{
  "model": "self-supervised image encoder",
  "dataset": "dashed paths with two dots that lie on the same path or on different ones",
  "train_examples": 295000,
  "image_size": 48,
  "crop_scale_min": 0.4,
  "horizontal_flip": true,
  "translate": 0.12,
  "color_jitter": 0.6,
  "method": "moco_v3",
  "arch": "vgg",
  "norm": "batchnorm",
  "activation": "hardswish",
  "depths": [4, 9, 4],
  "kernel_size": 3,
  "stem": "deep",
  "widths": [64, 96, 144],
  "downsampling": "stride",
  "projector_hidden": 1024,
  "projector_out": 256,
  "projector_hidden_layers": 2,
  "temperature": 0.1,
  "target_momentum": 0.99,
  "init": "trunc_normal_002",
  "optimizer": "normuon",
  "muon_scale": "spectral",
  "lr": 0.025,
  "momentum": 0.98,
  "nesterov": true,
  "orthogonalizer": "polar_express",
  "adamw_lr_other_params": 0.0014,
  "grad_clip": 1.0,
  "adaptive_grad_clip": 0.05,
  "steps": 8400,
  "batch_size": 256,
  "epochs": 7.3,
  "lr_schedule": "cosine",
  "final_lr_fraction": 0.05,
  "warmup_steps": 160,
  "weight_decay": 0.009,
  "adamw_weight_decay_other_params": 0
}
Rows from block 4, named by matrix and row number. Each number is 50 + 15 x the weight over its row's rms, rounded and kept within 0 to 99. All counts start at 0. After the name is the row's rms in percent of the matrix's.
# conv: 3x3 conv, stride 2 (model.blocks.4.conv.weight, 96x64x3x3), inputs 8-15, a 3x3 kernel for each
conv.4 107:48 50 63 53 58 59 47 59 74 46 33 43 36 11 36 57 30 36 41 36 44 51 25 38 57 21 34 43 23 51 65 42 61 62 46 64 42 27 41 42 21 53 49 34 58 38 63 51 49 47 52 51 61 53 82 74 59 56 44 65 65 43 42 58 56 42 65 64 53 53 55 48
conv.5 097:62 52 61 45 68 50 46 66 61 59 44 39 55 40 35 52 51 35 46 48 59 30 36 32 47 43 37 48 58 43 69 52 40 71 73 64 58 42 49 85 77 75 71 65 59 45 68 58 59 67 61 30 59 55 47 18 27 53 27 41 47 46 57 73 77 48 55 88 78 57 62 62
conv.6 099:55 50 27 50 43 29 63 64 55 44 42 62 32 17 30 51 46 47 41 16 27 43 23 32 47 59 42 71 56 54 67 48 57 47 54 50 19 14 51 27 32 66 22 41 50 51 71 39 56 57 34 64 55 39 40 43 65 40 39 39 37 52 39 44 39 25 59 36 22 81 29 36
conv.7 108:13 06 21 25 36 29 55 67 55 48 68 55 57 56 52 37 51 55 47 54 46 43 43 32 47 46 41 63 60 63 50 45 35 56 58 41 71 42 46 79 55 31 81 56 41 40 43 34 37 34 34 33 55 42 55 51 68 59 41 51 65 45 55 52 56 47 51 46 42 61 47 22
conv.8 103:49 44 59 53 51 66 43 44 63 48 52 56 41 48 60 71 56 62 43 47 24 36 33 30 48 41 43 53 43 40 30 23 37 45 54 62 61 50 40 83 55 55 76 67 60 43 50 52 74 60 44 60 59 40 77 76 71 51 62 48 47 53 56 48 38 33 75 64 32 68 61 36
conv.9 097:24 09 52 43 08 46 67 48 57 39 38 40 42 37 44 46 41 50 36 51 42 53 39 42 62 45 53 72 48 51 44 22 53 45 43 46 53 47 49 66 60 47 42 73 62 70 74 74 31 39 50 28 11 48 64 38 51 61 26 46 49 45 50 33 22 42 22 27 58 24 31 54
conv.10 102:39 38 31 33 27 35 35 36 62 50 59 78 44 50 57 39 49 50 40 57 69 43 48 47 44 48 48 33 25 77 31 56 84 43 57 63 42 40 21 32 29 36 49 63 53 37 53 55 38 59 60 58 47 49 55 56 69 35 26 52 28 28 57 48 60 38 42 52 57 60 65 77
conv.11 103:54 50 57 37 43 36 47 29 32 59 36 30 57 44 45 48 39 55 56 49 39 61 58 49 66 51 52 37 59 69 42 85 76 45 60 57 58 55 56 40 69 87 56 53 46 45 66 82 35 56 20 45 42 47 48 52 37 50 39 21 72 47 56 66 57 60 75 74 87 56 69 65
conv.12 096:70 64 40 70 69 78 51 32 40 40 57 50 33 43 46 31 46 49 43 48 45 35 27 30 66 58 52 51 49 41 56 67 57 53 71 63 77 59 40 69 69 51 44 47 61 31 47 38 31 51 38 51 53 49 55 53 56 53 77 59 47 90 91 37 52 57 58 67 46 58 53 53
conv.13 104:43 64 63 50 55 60 41 42 77 62 49 50 58 52 40 55 40 29 39 45 56 38 46 50 50 52 47 49 61 37 41 60 44 65 52 45 48 50 45 58 55 50 41 47 59 52 34 42 28 22 36 35 27 37 66 84 50 99 99 76 73 99 71 50 49 49 55 69 62 30 46 52
conv.14 108:37 24 28 70 56 57 70 64 51 63 56 55 44 46 50 47 53 61 53 41 42 39 20 24 29 30 30 66 45 46 61 33 34 62 56 57 42 63 67 61 62 65 72 68 64 51 50 62 43 62 47 35 52 41 62 55 44 64 49 52 55 60 49 16 47 70 47 44 39 74 53 27
conv.15 098:51 31 49 40 24 40 60 60 50 52 54 41 51 54 54 58 48 63 51 60 47 40 49 50 40 49 53 55 53 53 68 70 70 61 50 84 54 45 49 45 82 76 35 66 75 43 42 46 26 23 41 43 33 30 53 27 30 37 29 28 49 50 42 69 56 68 57 48 53 37 65 62
conv.16 090:55 59 57 59 51 44 49 24 35 38 64 60 45 62 57 40 59 53 45 70 53 47 62 48 64 69 50 44 22 09 48 41 26 39 45 42 43 48 42 43 41 47 49 52 29 66 52 40 66 37 29 64 69 51 51 75 72 84 78 74 39 76 49 57 29 17 75 39 53 49 35 20
conv.17 094:28 54 69 28 50 58 40 63 63 51 47 58 46 64 74 56 44 62 42 38 43 52 34 44 61 37 52 67 79 66 60 48 64 62 43 63 46 45 48 74 54 58 53 35 31 61 64 65 56 56 47 61 61 31 79 43 25 73 36 47 67 49 45 66 70 65 59 58 64 68 44 64
conv.18 095:28 32 40 47 45 35 38 55 70 42 46 55 54 55 68 58 57 67 47 55 57 63 73 70 36 51 39 47 43 30 38 52 47 37 42 42 76 72 64 99 50 21 79 49 17 50 38 45 39 41 70 47 52 71 65 34 28 43 47 42 45 41 27 62 48 48 92 53 54 69 52 57
conv.19 109:36 57 43 64 67 47 62 66 38 55 67 61 47 57 50 41 27 20 47 46 65 48 53 46 62 47 18 39 36 46 42 48 57 68 61 69 74 55 49 67 54 38 56 16 45 59 43 38 44 36 46 49 29 49 69 57 49 57 44 26 44 18 41 62 49 49 50 58 41 38 29 29
conv.20 098:65 71 56 54 50 62 59 64 56 42 39 48 42 50 53 33 43 50 52 36 33 36 41 37 20 36 41 43 47 36 73 72 63 52 46 49 43 72 53 45 53 37 57 70 46 38 35 52 53 49 54 61 70 69 52 44 36 64 64 54 48 46 42 35 43 47 35 49 57 44 55 64
conv.21 099:52 49 72 52 42 52 58 40 32 47 62 48 41 61 47 60 38 34 28 52 39 35 47 41 44 39 28 32 48 47 52 37 47 45 39 33 62 74 46 61 52 63 53 53 66 36 61 55 51 33 40 57 50 40 72 82 65 59 34 67 73 38 28 53 46 42 22 28 39 55 64 56
conv.22 108:45 47 69 48 48 54 30 22 46 52 57 61 49 64 55 36 43 36 50 43 47 59 49 53 52 63 61 57 55 57 33 32 38 42 14 21 64 63 55 46 60 58 45 51 57 47 78 60 40 44 46 46 27 28 19 11 18 80 99 86 82 99 99 57 53 44 41 52 52 56 74 73
conv.23 108:52 73 76 43 51 63 41 45 70 64 44 47 45 45 67 53 62 85 44 43 38 52 58 67 69 58 63 32 32 47 26 14 43 54 50 46 35 58 57 47 66 48 43 56 39 40 44 38 54 49 13 41 55 27 47 68 63 36 50 65 28 36 44 37 45 66 22 30 38 51 42 48
conv.24 101:44 57 65 41 47 56 46 59 75 36 50 59 47 54 60 38 40 50 41 47 36 27 30 36 40 42 52 50 58 55 58 63 56 40 46 55 33 37 75 27 41 82 18 02 58 37 29 45 41 48 64 47 46 63 52 34 27 51 36 39 59 53 64 65 74 45 52 71 43 57 71 58
conv.25 101:67 86 85 57 70 86 46 54 60 41 43 50 39 51 44 56 47 57 45 53 50 37 61 48 32 48 48 56 61 59 29 55 47 37 21 36 30 50 48 47 56 41 53 51 30 52 50 34 69 53 59 65 45 51 34 38 42 20 16 50 09 00 22 55 61 56 63 73 57 57 73 48
conv.26 098:47 51 46 45 37 41 38 44 54 54 53 45 53 50 50 49 40 52 42 50 56 57 57 53 38 53 50 37 52 42 55 66 60 50 53 51 57 65 52 42 24 37 35 29 56 37 55 64 31 39 35 42 57 40 50 42 53 99 47 49 96 62 48 62 52 39 76 39 40 44 31 55
conv.27 099:61 49 45 27 31 28 21 22 48 36 49 40 34 41 33 65 67 50 41 35 41 44 34 44 63 48 55 51 57 44 67 45 39 67 60 40 48 45 41 54 42 42 55 42 36 25 45 38 51 68 69 30 30 38 61 67 51 54 49 44 48 42 64 53 39 52 34 29 33 76 47 43
conv.28 100:62 58 64 57 60 73 40 20 49 51 49 40 56 45 39 62 52 49 60 58 61 48 34 48 58 42 47 41 47 63 43 57 70 32 59 67 79 65 63 81 55 44 91 88 78 30 37 39 09 16 51 27 36 46 30 53 83 52 71 83 74 74 72 56 53 35 43 71 50 22 44 42
conv.29 101:43 31 52 35 37 46 52 59 60 50 59 65 55 48 52 48 64 50 47 46 40 40 33 36 55 52 40 33 23 06 33 28 14 37 27 36 80 99 68 96 99 88 75 88 78 38 35 48 38 26 36 66 41 41 39 41 33 46 37 37 50 46 39 23 29 39 46 47 47 54 50 39
conv.30 100:42 50 39 57 26 39 59 24 40 58 58 68 50 52 59 19 45 73 47 61 41 31 35 41 27 35 52 42 56 49 44 39 40 34 28 15 53 60 51 42 35 48 47 38 40 39 48 57 67 69 49 64 72 62 46 44 84 48 57 71 59 62 47 51 53 57 35 42 41 35 37 42
conv.31 106:43 21 49 69 40 47 68 47 63 43 49 46 53 41 47 46 45 37 63 53 25 55 42 43 53 43 59 62 70 31 66 72 34 37 54 58 47 32 27 25 28 30 08 23 36 42 45 59 56 49 58 42 56 47 64 62 80 67 60 41 48 49 19 74 67 62 65 58 54 56 58 45
conv.32 097:88 54 44 67 43 38 49 51 35 55 64 52 41 47 50 28 29 28 46 36 62 21 35 74 16 41 57 42 48 34 54 39 46 68 52 65 65 51 51 49 50 24 63 39 08 35 63 78 39 53 70 23 43 58 36 50 50 58 66 45 71 57 43 07 31 51 12 26 39 42 45 41
conv.33 102:62 37 35 58 48 32 73 73 57 49 35 35 46 39 43 43 48 53 42 28 35 35 49 48 51 68 43 44 25 43 61 22 31 53 39 64 63 44 51 71 45 43 73 62 40 41 34 44 46 53 42 41 57 51 70 97 92 44 34 64 47 00 09 46 50 47 49 28 17 75 60 45
conv.34 107:43 45 66 54 53 45 63 54 55 51 49 44 45 32 37 46 47 56 70 71 42 54 59 32 36 68 48 95 80 50 71 66 44 57 34 15 49 49 64 41 39 72 30 41 67 36 42 70 60 65 63 42 49 53 85 72 68 90 92 55 68 61 23 36 41 46 27 57 42 42 53 43
conv.35 091:64 64 72 44 76 74 53 51 43 55 50 45 41 49 53 39 47 57 55 68 63 44 45 41 41 39 36 36 57 56 34 44 61 55 57 56 72 72 41 52 62 49 42 47 36 30 33 26 40 57 45 51 56 56 36 41 30 53 35 27 59 60 44 47 69 56 57 65 72 44 50 40
conv.36 104:41 33 30 53 45 49 64 46 53 50 49 58 34 41 52 33 47 54 48 39 55 59 38 57 63 49 60 49 49 25 43 55 42 47 54 48 66 50 43 57 44 48 34 36 49 52 39 52 57 46 34 36 46 54 62 52 60 64 65 60 94 99 78 68 53 68 51 49 49 44 33 34
conv.37 108:41 50 51 52 49 34 47 33 39 47 51 58 50 47 57 39 31 55 47 51 62 49 47 51 47 36 48 43 69 31 69 68 49 74 71 50 44 71 66 50 69 73 32 33 11 40 43 38 40 48 30 51 67 47 26 36 35 44 64 83 51 58 65 50 72 78 68 91 75 66 54 43
conv.38 104:53 60 61 57 84 63 45 70 54 67 53 59 53 51 59 26 25 42 56 49 33 63 48 41 55 45 52 43 21 49 92 31 39 76 52 35 70 69 77 50 39 78 38 25 58 59 64 54 32 38 31 28 44 49 22 06 23 44 12 43 78 49 64 42 60 59 37 42 38 49 55 46
conv.39 099:86 49 38 84 34 00 65 41 48 42 41 55 53 47 53 45 43 38 46 48 59 38 61 67 25 47 63 70 82 42 47 73 85 44 51 55 42 55 47 56 58 44 64 73 24 28 23 50 23 36 48 24 44 66 70 61 29 83 80 20 82 58 12 53 58 51 40 63 67 35 55 53
conv.40 107:32 38 57 49 55 70 77 86 58 52 36 35 49 36 43 31 43 55 36 41 42 30 40 40 36 43 41 31 28 52 35 35 67 40 53 73 67 47 32 53 41 38 24 40 47 38 46 57 45 48 43 47 50 37 54 39 41 39 36 48 39 41 60 58 58 56 33 29 49 56 37 49
conv.41 089:47 52 56 43 59 50 54 79 54 60 64 60 62 65 57 48 60 48 54 71 44 57 59 45 41 53 45 52 51 53 53 40 29 56 32 46 63 57 54 45 54 38 45 39 24 70 66 80 73 84 76 74 62 54 77 71 48 57 64 40 54 41 28 65 58 54 48 64 53 41 38 45
conv.42 106:37 46 49 34 36 52 51 28 30 47 45 52 46 34 52 32 32 49 50 49 34 55 49 49 44 61 65 49 37 30 71 71 58 73 84 72 60 68 69 46 49 51 37 44 25 53 43 23 35 07 25 47 45 61 34 50 67 41 49 83 45 51 66 55 55 58 46 49 48 31 35 57
conv.43 102:62 58 43 63 56 51 67 64 47 44 38 54 45 51 51 35 38 36 24 73 96 50 72 67 40 52 27 74 65 40 49 50 40 35 30 46 01 22 64 46 32 60 32 52 75 60 87 41 46 53 18 63 34 39 73 63 58 60 48 69 55 48 45 59 42 16 48 42 30 52 60 51
conv.44 097:48 51 54 41 29 27 34 31 28 46 53 55 44 65 58 46 48 46 42 46 63 52 55 68 64 64 59 35 52 24 48 45 38 59 44 37 84 84 52 77 64 27 38 57 53 34 48 26 54 46 39 51 59 56 60 57 66 50 59 64 41 47 52 51 60 52 56 61 47 71 81 86
conv.45 096:29 38 32 41 36 24 60 39 41 45 55 51 39 35 32 48 57 66 53 47 48 39 25 42 44 21 53 51 49 55 59 34 43 28 25 62 34 37 68 47 60 87 37 83 95 56 44 54 41 64 64 43 64 54 60 44 37 57 64 56 47 51 56 56 49 65 44 26 33 60 38 37
conv.46 102:43 32 43 49 32 40 38 28 32 46 35 37 50 38 35 47 46 48 57 36 29 47 51 49 51 53 61 41 38 59 57 49 45 51 56 36 56 47 50 35 43 45 49 49 44 32 52 43 23 47 56 36 49 66 58 52 37 49 62 23 55 61 60 47 65 64 67 74 66 75 67 57
conv.47 100:41 48 36 61 74 39 48 66 54 31 28 40 48 35 40 61 39 38 59 62 33 53 57 28 36 30 45 59 81 80 61 94 75 68 77 28 36 37 44 59 46 70 82 83 79 41 29 43 56 28 45 63 42 41 84 81 88 61 57 72 60 84 75 55 43 36 66 51 54 72 82 82
conv.48 090:47 33 30 49 29 48 51 47 45 56 67 54 59 59 40 57 50 25 78 76 59 64 39 46 66 42 42 48 48 71 38 49 77 64 69 51 52 41 44 36 36 42 46 38 36 50 56 61 55 48 60 58 53 64 42 32 27 62 68 50 57 73 60 50 51 62 45 61 53 32 56 67
conv.49 097:47 53 51 38 35 45 61 91 66 41 24 53 55 48 64 43 49 62 36 31 69 49 44 67 48 56 61 60 69 63 69 65 52 34 61 65 55 54 37 52 56 40 19 49 46 65 84 88 51 51 76 46 47 38 60 46 50 30 38 33 44 54 56 53 57 45 73 64 43 45 63 47
conv.50 093:85 52 46 51 62 68 39 39 56 45 59 44 33 58 51 40 63 56 22 35 38 29 44 56 22 49 40 42 53 56 31 54 57 59 51 68 60 56 32 50 53 33 40 57 56 63 40 64 56 32 45 61 21 32 34 15 50 40 33 11 71 94 41 49 48 46 65 52 38 59 36 31
conv.51 085:26 39 34 47 57 61 39 36 59 52 57 48 37 47 60 60 42 53 58 35 51 43 32 43 46 40 43 71 49 67 63 59 49 36 35 42 41 49 49 52 65 60 62 58 79 48 48 58 44 44 41 61 65 59 51 84 54 18 59 71 46 61 68 51 54 47 39 57 65 36 53 47
conv.52 095:69 64 94 66 78 72 55 81 89 59 64 43 33 47 47 47 53 43 57 67 39 34 50 39 27 21 16 43 47 38 56 41 27 38 64 59 52 62 82 29 37 54 73 35 32 33 31 37 53 46 45 33 53 41 35 41 27 35 47 42 68 81 77 52 39 54 49 31 52 59 20 32
conv.53 101:53 63 72 53 68 68 46 74 51 66 52 40 57 43 41 69 38 15 52 49 62 59 51 54 64 46 49 68 67 72 81 51 45 54 43 69 48 56 55 82 49 47 71 39 56 41 29 60 43 67 86 39 73 87 37 43 36 60 65 28 40 35 49 44 51 44 61 46 36 53 24 36
conv.54 098:48 51 52 44 39 42 38 41 38 49 61 60 56 66 46 67 67 52 61 48 45 56 64 55 47 67 51 39 37 15 38 42 48 25 45 53 74 62 53 61 28 24 69 63 34 51 58 54 58 56 40 47 60 46 49 56 70 47 56 62 48 36 54 66 43 24 51 54 37 55 25 34
conv.55 097:87 85 66 80 91 68 47 56 45 45 69 77 30 22 52 44 40 43 33 51 39 20 31 39 48 48 58 65 64 77 57 63 53 52 59 47 34 44 34 47 47 62 60 54 57 45 37 44 50 71 72 52 53 61 64 39 72 55 52 53 50 63 52 55 51 65 37 40 46 50 48 54
conv.56 096:21 08 39 29 22 36 29 44 62 43 48 52 39 44 47 32 44 53 51 51 54 50 57 51 64 59 55 15 11 35 49 42 64 75 78 58 45 43 30 42 48 42 32 34 44 70 65 42 87 84 63 63 58 36 39 51 51 64 58 56 70 68 50 34 34 52 16 05 32 36 39 50
conv.57 099:49 37 38 36 65 46 54 69 51 65 35 44 61 30 49 48 28 37 58 32 41 56 26 40 48 17 43 57 58 56 46 54 45 59 48 59 66 71 39 63 45 31 50 60 64 47 56 45 59 55 56 66 42 56 53 57 54 51 43 52 57 49 43 56 34 43 59 35 47 64 50 52
conv.58 103:69 60 52 50 47 47 65 70 58 31 41 30 42 57 49 18 16 35 32 75 45 50 59 28 35 32 19 60 66 61 30 52 58 52 65 55 47 61 69 49 38 61 00 24 54 48 63 63 63 51 66 54 51 59 42 41 68 45 39 46 48 54 51 50 46 44 59 47 45 55 57 45
conv.59 090:50 37 36 74 65 50 73 64 50 67 51 47 55 49 51 58 46 53 51 35 66 56 53 62 44 35 56 37 46 47 48 50 34 35 40 39 41 23 19 55 15 19 38 30 31 48 44 40 61 61 55 46 49 58 71 49 69 48 67 56 58 41 60 53 35 66 42 43 50 49 58 66
conv.60 104:54 43 50 66 45 58 42 35 29 52 66 60 59 53 50 52 41 44 59 68 69 56 42 54 46 51 58 51 15 40 53 70 72 25 93 84 55 60 54 39 55 63 28 65 74 69 94 87 54 82 88 29 64 67 48 42 50 36 31 44 48 42 46 66 51 47 51 71 63 63 95 73
conv.61 110:57 58 64 43 47 48 50 49 57 52 50 43 43 38 51 54 50 57 48 29 54 51 25 63 55 37 61 27 46 58 35 51 50 44 47 30 32 42 45 46 70 79 43 58 54 38 57 34 33 50 51 31 40 71 39 44 52 35 49 37 42 45 47 59 53 42 65 72 45 57 59 29
conv.62 100:42 41 54 55 33 56 51 43 31 46 66 65 50 48 44 53 58 59 52 47 54 34 15 27 58 52 46 51 53 58 38 57 55 28 60 48 44 64 82 42 59 83 47 59 97 46 02 36 34 13 26 32 28 16 44 39 46 51 81 94 37 66 75 41 57 46 14 46 48 44 48 66
conv.63 095:51 69 58 63 77 65 51 41 56 36 28 46 22 39 61 34 62 56 57 51 50 44 27 39 25 21 30 51 72 53 46 58 50 38 47 42 53 45 45 48 64 66 52 82 93 47 76 78 44 78 47 21 48 42 46 62 46 38 48 51 34 23 26 54 51 54 28 16 37 25 10 41
conv.64 091:43 33 42 47 47 47 51 31 32 50 43 53 69 51 38 70 42 25 37 44 52 54 37 38 53 32 48 31 60 52 42 48 48 50 51 47 47 31 44 27 48 60 49 53 70 55 67 36 42 45 58 33 30 43 47 49 41 53 22 10 47 42 07 42 49 57 45 51 56 41 40 33
conv.65 105:00 20 60 11 25 50 46 38 45 59 56 57 52 57 62 59 61 76 44 39 42 60 48 53 83 70 60 30 39 40 39 26 40 56 44 28 61 57 56 71 71 64 53 48 44 26 55 49 22 47 53 35 54 41 49 49 47 32 41 68 48 32 58 48 59 67 52 42 40 54 37 38
conv.66 097:57 48 37 35 28 40 45 35 58 53 52 46 60 53 54 39 44 47 62 39 43 60 43 56 47 32 71 45 58 38 69 61 49 39 54 58 64 62 61 68 53 62 29 49 48 40 34 61 20 43 50 48 64 60 43 45 64 57 48 55 38 36 35 55 44 35 61 83 52 70 63 58
conv.67 107:72 74 64 70 54 42 48 41 46 67 61 62 50 62 66 40 54 45 69 61 64 52 56 63 37 38 46 21 32 27 36 39 28 65 38 16 57 33 47 28 42 56 46 49 69 24 28 24 50 36 20 49 38 21 36 48 54 53 42 28 44 35 36 30 23 04 20 03 02 18 23 23
conv.68 098:53 24 50 56 45 55 47 39 29 55 47 47 61 73 66 58 80 63 40 28 20 35 45 40 31 61 68 26 49 63 35 45 49 54 46 54 29 54 80 47 72 86 49 61 67 45 55 38 21 39 51 43 33 42 54 58 63 54 51 53 57 65 79 49 50 21 53 45 19 63 56 45
conv.69 098:45 52 48 55 70 50 51 45 22 55 62 53 49 49 53 53 46 45 56 53 48 42 33 36 30 15 24 34 26 47 37 37 72 27 57 63 71 61 55 44 37 40 58 26 38 56 33 38 64 48 41 43 45 33 25 13 18 28 35 25 81 81 74 50 55 40 45 40 37 53 36 31
conv.70 104:52 57 57 58 57 41 48 52 50 35 27 43 32 28 47 47 42 39 39 44 49 36 44 56 47 51 53 58 47 38 55 64 48 51 93 77 66 54 61 39 61 59 38 55 38 37 40 35 40 48 40 46 61 52 67 60 55 74 79 64 88 99 60 43 30 47 28 20 47 61 44 52
conv.71 099:38 60 42 55 61 50 27 26 36 55 61 53 48 49 72 32 49 65 46 30 27 30 37 51 19 21 33 39 50 54 52 37 29 55 33 01 54 55 55 41 72 73 47 57 58 34 59 44 51 45 47 30 36 50 32 36 34 13 00 27 13 22 28 57 36 38 27 35 47 11 12 32
conv.72 096:30 53 48 42 45 48 43 54 35 52 49 43 51 57 64 56 56 48 41 46 62 34 39 41 57 59 31 87 67 67 58 64 34 38 55 52 59 61 50 67 60 50 44 18 22 63 53 63 73 58 50 77 57 62 44 30 43 61 25 42 47 47 46 66 63 48 79 62 56 55 58 52
conv.73 102:55 59 48 44 41 52 76 77 34 42 55 47 37 52 56 37 45 54 33 51 34 38 51 60 44 51 52 61 28 53 63 37 33 41 51 16 47 40 37 42 53 78 44 43 76 58 42 30 55 55 33 57 67 48 67 72 60 59 62 60 38 14 28 35 46 64 34 53 77 15 47 70
conv.74 103:38 48 38 21 42 34 18 35 32 59 42 48 50 20 43 46 34 41 29 53 54 41 41 46 57 49 46 56 45 56 36 57 46 36 39 40 51 25 29 46 26 39 42 23 47 48 54 60 42 48 34 48 53 43 62 39 63 84 72 58 59 52 46 44 59 41 58 52 54 46 53 61
conv.75 093:34 65 51 45 63 35 54 59 44 35 42 48 49 56 49 24 56 51 51 67 64 37 47 32 44 36 43 71 72 63 70 39 50 47 35 46 62 67 75 42 46 65 58 72 78 66 34 39 48 44 31 45 34 25 32 20 16 18 06 33 53 55 68 16 60 73 41 57 78 65 53 64
conv.76 097:69 77 80 63 91 72 63 93 58 55 64 51 67 45 42 34 18 34 48 52 29 38 26 15 51 32 36 75 66 14 53 51 35 35 43 45 49 42 63 54 38 53 09 28 65 60 37 46 56 44 44 53 52 46 67 57 25 64 49 41 40 42 48 59 62 56 49 38 35 09 06 31
conv.77 096:75 57 56 62 63 70 56 64 56 65 59 47 43 41 52 41 41 42 41 47 61 50 52 63 56 52 55 53 64 61 44 36 41 46 20 39 55 56 68 69 59 67 53 48 52 41 53 75 33 69 75 58 61 49 29 30 61 45 45 56 60 67 82 49 79 78 85 88 88 39 53 40
conv.78 100:63 70 63 47 56 26 44 36 27 54 51 41 47 55 68 65 55 56 43 44 72 51 40 54 54 52 49 39 39 43 31 49 61 52 73 70 46 42 57 38 59 65 40 46 75 70 52 81 59 18 66 39 13 68 36 45 40 39 47 54 63 77 72 52 37 79 38 26 30 52 65 56
conv.79 091:38 46 36 58 40 20 50 34 23 42 32 44 52 39 35 62 59 56 58 62 47 58 52 58 41 62 59 72 43 47 55 56 26 51 58 17 67 71 58 27 42 35 26 41 24 63 66 35 57 37 22 59 46 05 52 40 67 55 64 86 54 42 36 50 55 55 65 58 68 33 46 46
conv.80 092:69 65 55 60 55 57 58 52 44 35 45 46 60 63 59 77 73 62 40 47 32 54 69 51 70 70 54 35 18 29 44 50 43 44 23 33 36 62 76 70 64 73 23 21 46 54 29 27 66 46 49 49 45 43 48 40 67 55 45 46 47 36 54 47 84 73 64 52 57 64 52 65
conv.81 098:53 47 59 66 48 64 64 36 46 49 52 25 48 51 29 53 42 37 41 43 19 32 37 25 49 65 49 47 55 42 50 99 61 38 81 47 18 41 25 34 28 35 73 47 47 67 57 76 39 40 59 25 30 33 62 52 62 44 45 71 91 73 89 35 38 51 49 63 55 48 41 44
conv.82 106:54 75 65 59 79 70 64 64 64 62 46 40 52 39 42 49 51 52 56 53 33 58 42 32 64 40 47 12 71 82 23 67 78 51 46 40 52 35 24 62 34 58 64 34 42 52 36 38 36 37 34 38 36 45 26 86 85 02 99 99 02 66 99 58 54 65 55 41 51 61 35 32
conv.83 108:41 42 76 39 61 62 32 55 56 51 52 52 46 39 26 48 46 59 55 34 49 34 29 27 50 64 51 45 53 48 52 44 43 53 30 32 50 45 75 30 36 52 57 39 19 49 86 53 48 70 66 49 64 58 58 64 35 76 36 27 72 18 42 44 35 43 24 26 41 64 37 40
conv.84 101:50 58 46 58 46 53 48 45 49 43 37 36 32 38 36 42 37 54 45 54 60 38 51 47 51 48 29 47 47 52 51 27 38 54 32 29 43 60 46 60 48 44 46 47 46 49 48 70 28 36 52 53 69 70 77 98 74 91 99 69 71 45 26 64 52 49 63 72 61 37 51 46
conv.85 104:53 44 58 52 34 37 52 54 50 58 48 37 52 42 25 60 60 28 64 47 34 68 46 24 52 33 38 40 55 60 53 58 59 41 54 53 78 56 36 60 50 29 51 54 42 21 51 47 51 71 65 55 68 58 49 54 30 62 65 61 36 67 41 70 60 55 45 47 42 59 64 52
conv.86 108:61 67 64 66 67 53 55 54 57 56 39 43 44 44 44 46 53 48 57 56 41 54 47 20 50 52 30 69 56 43 92 62 19 70 66 55 60 44 46 80 78 51 55 61 69 37 35 50 15 24 57 45 63 77 66 72 63 71 62 66 61 64 52 35 39 50 70 55 31 84 43 16
conv.87 096:36 53 69 44 36 42 46 24 38 69 52 52 53 47 51 48 49 51 67 50 58 57 44 47 44 43 45 26 47 59 64 56 38 50 29 19 64 67 55 68 62 63 79 86 41 46 36 44 46 28 37 35 28 41 35 59 42 33 26 28 67 35 19 29 47 75 48 74 90 60 80 56
conv.88 108:47 56 59 43 59 56 61 52 54 54 43 46 33 18 35 31 13 34 49 46 49 34 23 46 32 37 61 61 58 62 60 54 31 47 64 45 55 43 42 46 59 75 52 64 39 35 40 43 48 67 57 28 42 47 57 62 53 62 36 45 76 69 54 69 75 67 21 22 26 34 23 20
conv.89 103:52 77 83 67 80 75 47 70 62 31 26 40 36 45 44 29 42 54 56 58 61 43 46 54 33 41 64 59 57 35 37 45 30 42 70 51 48 53 52 54 66 63 53 63 71 44 42 29 22 26 27 37 58 45 74 86 63 95 90 89 50 29 33 53 51 59 59 57 39 72 73 46
conv.90 111:18 26 47 18 40 42 15 37 49 49 50 55 54 52 37 56 47 42 50 58 77 46 57 56 45 52 45 80 85 57 80 84 42 84 57 34 38 26 37 50 32 31 45 27 37 39 42 53 43 53 63 70 54 73 45 46 34 58 56 53 51 50 58 34 44 38 35 31 38 18 36 32
conv.91 103:52 65 55 49 32 37 50 24 33 57 58 45 49 47 57 55 54 56 74 47 45 51 30 44 47 26 55 19 53 93 30 46 87 42 31 58 41 48 55 49 49 39 33 38 15 72 44 30 52 46 44 66 59 67 62 54 49 59 33 30 40 47 33 39 53 53 22 29 64 35 29 37
conv.92 098:50 48 46 69 52 56 52 31 54 39 45 39 53 33 38 36 43 35 53 51 47 36 41 45 21 45 42 34 26 15 37 27 44 51 31 35 65 56 41 28 31 47 21 34 47 55 76 65 40 46 49 58 51 39 77 48 50 64 48 36 57 51 28 69 61 50 54 42 42 36 47 57
conv.93 099:61 47 36 49 38 42 52 37 25 54 47 37 47 41 37 59 37 28 51 40 47 46 41 39 53 47 43 37 51 54 32 51 44 36 37 46 46 57 68 77 76 58 82 65 35 53 27 42 42 41 36 42 40 54 59 54 42 38 42 38 40 61 64 64 49 45 68 66 57 52 49 36
conv.94 096:49 44 50 53 51 65 58 43 44 26 31 40 45 42 55 51 65 58 40 47 48 26 60 57 38 55 40 51 65 21 68 59 27 49 36 19 57 49 58 69 72 42 68 69 26 43 39 45 38 37 65 55 35 44 34 60 63 33 48 60 34 42 59 46 62 44 67 71 37 65 44 34